{
  "rotation_deg": 5,
  "cutout": 0.4,
  "num_classes": 2,
  "encoder_widths": [96, 192, 384],
  "decoder_norm": "batchnorm",
  "decoder_activation": "leaky_relu",
  "decoder_attention": false,
  "decoder_upsampling": "pixel_shuffle",
  "optimizer": "adamw",
  "beta2": 0.95,
  "eps": 1e-10,
  "ema_decay": 0.99,
  "lr_schedule": "step",
  "warmup_steps": 70
}
Rows from block 5 of the encoder, named by matrix and row number. Each number is 50 + 15 x the weight over its row's rms, rounded and kept within 0 to 99. All counts start at 0. After the name is the row's rms in percent of the matrix's.
# bp10: pool branch pointwise conv (encoder.blocks.5.bp.1.0.weight, 12x96x1x1), inputs 0-95
bp10.0 105:49 43 46 39 53 85 60 59 26 55 55 18 42 39 52 53 74 51 55 25 25 68 54 31 45 29 43 58 01 44 33 40 23 73 56 48 48 64 62 34 51 35 57 67 13 49 26 50 60 41 55 47 37 41 46 39 62 27 46 49 43 55 40 48 46 27 64 33 47 37 28 49 47 56 65 47 48 71 44 44 39 50 50 63 16 60 72 50 24 45 46 57 29 69 52 36
bp10.1 098:12 54 64 50 46 71 29 22 50 48 56 26 32 27 61 50 81 37 61 40 69 36 58 52 48 66 41 30 53 64 44 35 53 41 43 38 56 27 29 64 39 57 39 57 35 59 37 57 38 51 75 23 32 48 51 40 47 44 40 40 58 35 35 47 34 55 83 30 64 67 37 33 37 58 44 33 62 69 74 25 77 16 50 53 55 34 56 53 41 46 73 50 58 53 40 67
bp10.2 092:67 85 71 35 47 70 51 43 37 69 55 81 53 27 55 44 91 48 73 74 38 33 85 34 50 54 44 38 31 30 56 48 42 36 65 45 42 49 51 52 50 33 40 56 58 55 61 38 38 59 55 41 31 55 33 43 66 41 53 47 52 44 51 45 52 61 29 22 10 67 60 51 23 56 64 44 34 40 26 48 45 60 49 56 27 59 34 62 49 48 42 78 71 54 39 28
bp10.3 100:28 31 51 47 58 43 70 46 66 28 46 42 39 63 60 58 42 64 18 35 31 58 34 79 40 32 07 48 48 54 51 37 63 61 53 52 48 49 26 53 56 45 28 33 45 36 29 41 29 33 31 46 42 49 45 46 51 63 34 53 58 52 33 45 46 33 63 38 47 80 30 34 46 20 28 31 42 45 73 43 42 49 61 21 24 28 67 48 39 42 53 84 56 53 58 31
bp10.4 108:54 73 35 45 69 39 73 50 47 68 53 58 65 38 38 48 30 48 62 51 18 46 24 42 17 27 71 38 54 52 58 48 27 57 60 62 64 53 43 32 53 53 49 46 32 68 32 42 56 44 36 49 63 43 30 31 50 61 45 47 53 56 35 53 42 43 82 47 40 64 44 30 47 66 64 27 28 57 46 30 72 18 63 75 53 46 64 62 38 21 54 36 10 68 30 46
bp10.5 105:26 27 33 38 50 31 29 38 46 23 40 40 32 63 19 35 32 39 41 42 45 46 76 61 71 58 53 31 43 31 36 78 67 55 54 61 58 37 55 68 46 50 30 50 44 25 54 51 49 45 58 80 32 32 35 12 44 47 54 69 60 43 52 47 59 58 27 73 52 40 46 59 46 46 29 57 64 47 57 52 53 47 56 48 80 43 52 70 64 71 71 36 76 19 62 60
bp10.6 095:55 49 46 46 66 26 29 76 71 30 66 47 33 61 61 72 47 29 25 37 57 61 47 72 59 69 45 67 63 38 58 09 45 53 58 42 24 31 51 47 78 73 55 46 30 40 38 37 34 57 51 53 47 49 58 42 38 50 27 46 34 71 49 52 46 71 41 72 33 34 43 56 22 42 68 26 56 23 74 52 43 64 60 47 54 67 39 42 51 33 77 59 36 46 45 24
bp10.7 104:54 51 36 71 44 71 57 48 54 57 57 56 60 48 62 73 59 44 59 47 56 74 34 60 38 32 31 32 27 47 36 69 37 38 42 55 53 44 58 51 41 64 59 63 43 55 57 27 43 78 36 64 51 53 51 51 51 67 22 43 33 34 47 40 89 70 66 87 23 51 40 38 38 54 20 46 40 54 43 41 53 71 68 56 18 69 27 69 44 59 31 24 24 59 31 43
bp10.8 096:67 46 64 38 50 80 59 49 35 41 26 55 45 60 22 56 61 36 62 76 56 25 72 33 30 48 60 81 63 88 62 70 57 45 53 55 40 57 58 22 78 54 79 42 56 45 58 50 35 57 45 46 76 34 47 54 43 45 59 49 45 67 47 46 20 50 37 57 31 47 79 57 29 51 58 66 63 27 40 67 42 22 50 69 44 64 65 52 52 74 47 31 49 50 46 68
bp10.9 104:50 32 55 13 45 52 46 84 40 46 47 54 52 59 30 16 50 32 65 26 62 35 80 00 64 46 30 45 79 54 43 70 48 66 61 52 74 65 59 58 66 50 44 57 62 38 62 46 58 58 50 60 53 25 41 50 33 58 28 71 38 55 32 55 50 36 36 61 32 41 43 54 59 34 42 56 43 41 50 58 76 64 61 37 64 53 62 43 47 52 62 42 46 36 18 53
bp10.10 098:44 32 34 58 60 61 37 32 55 37 37 14 54 49 48 47 24 63 54 38 49 49 32 75 65 84 26 34 60 52 25 35 34 51 52 44 21 24 43 60 75 28 50 51 40 51 60 64 60 55 34 35 52 62 43 39 42 62 37 50 53 65 38 61 75 56 60 53 44 39 25 48 55 06 29 43 66 51 17 32 38 59 55 72 47 56 54 55 59 43 60 71 42 74 49 66
bp10.11 093:34 36 54 70 47 18 13 30 52 31 77 33 24 96 80 23 19 53 53 39 66 52 48 59 33 61 55 69 38 46 64 61 62 58 51 16 27 29 46 46 73 54 46 54 48 55 40 44 49 28 51 18 59 57 25 56 59 58 34 49 48 54 50 46 51 60 53 67 28 56 51 21 44 52 54 43 39 58 50 66 38 36 64 55 52 56 40 39 49 44 50 46 53 54 33 49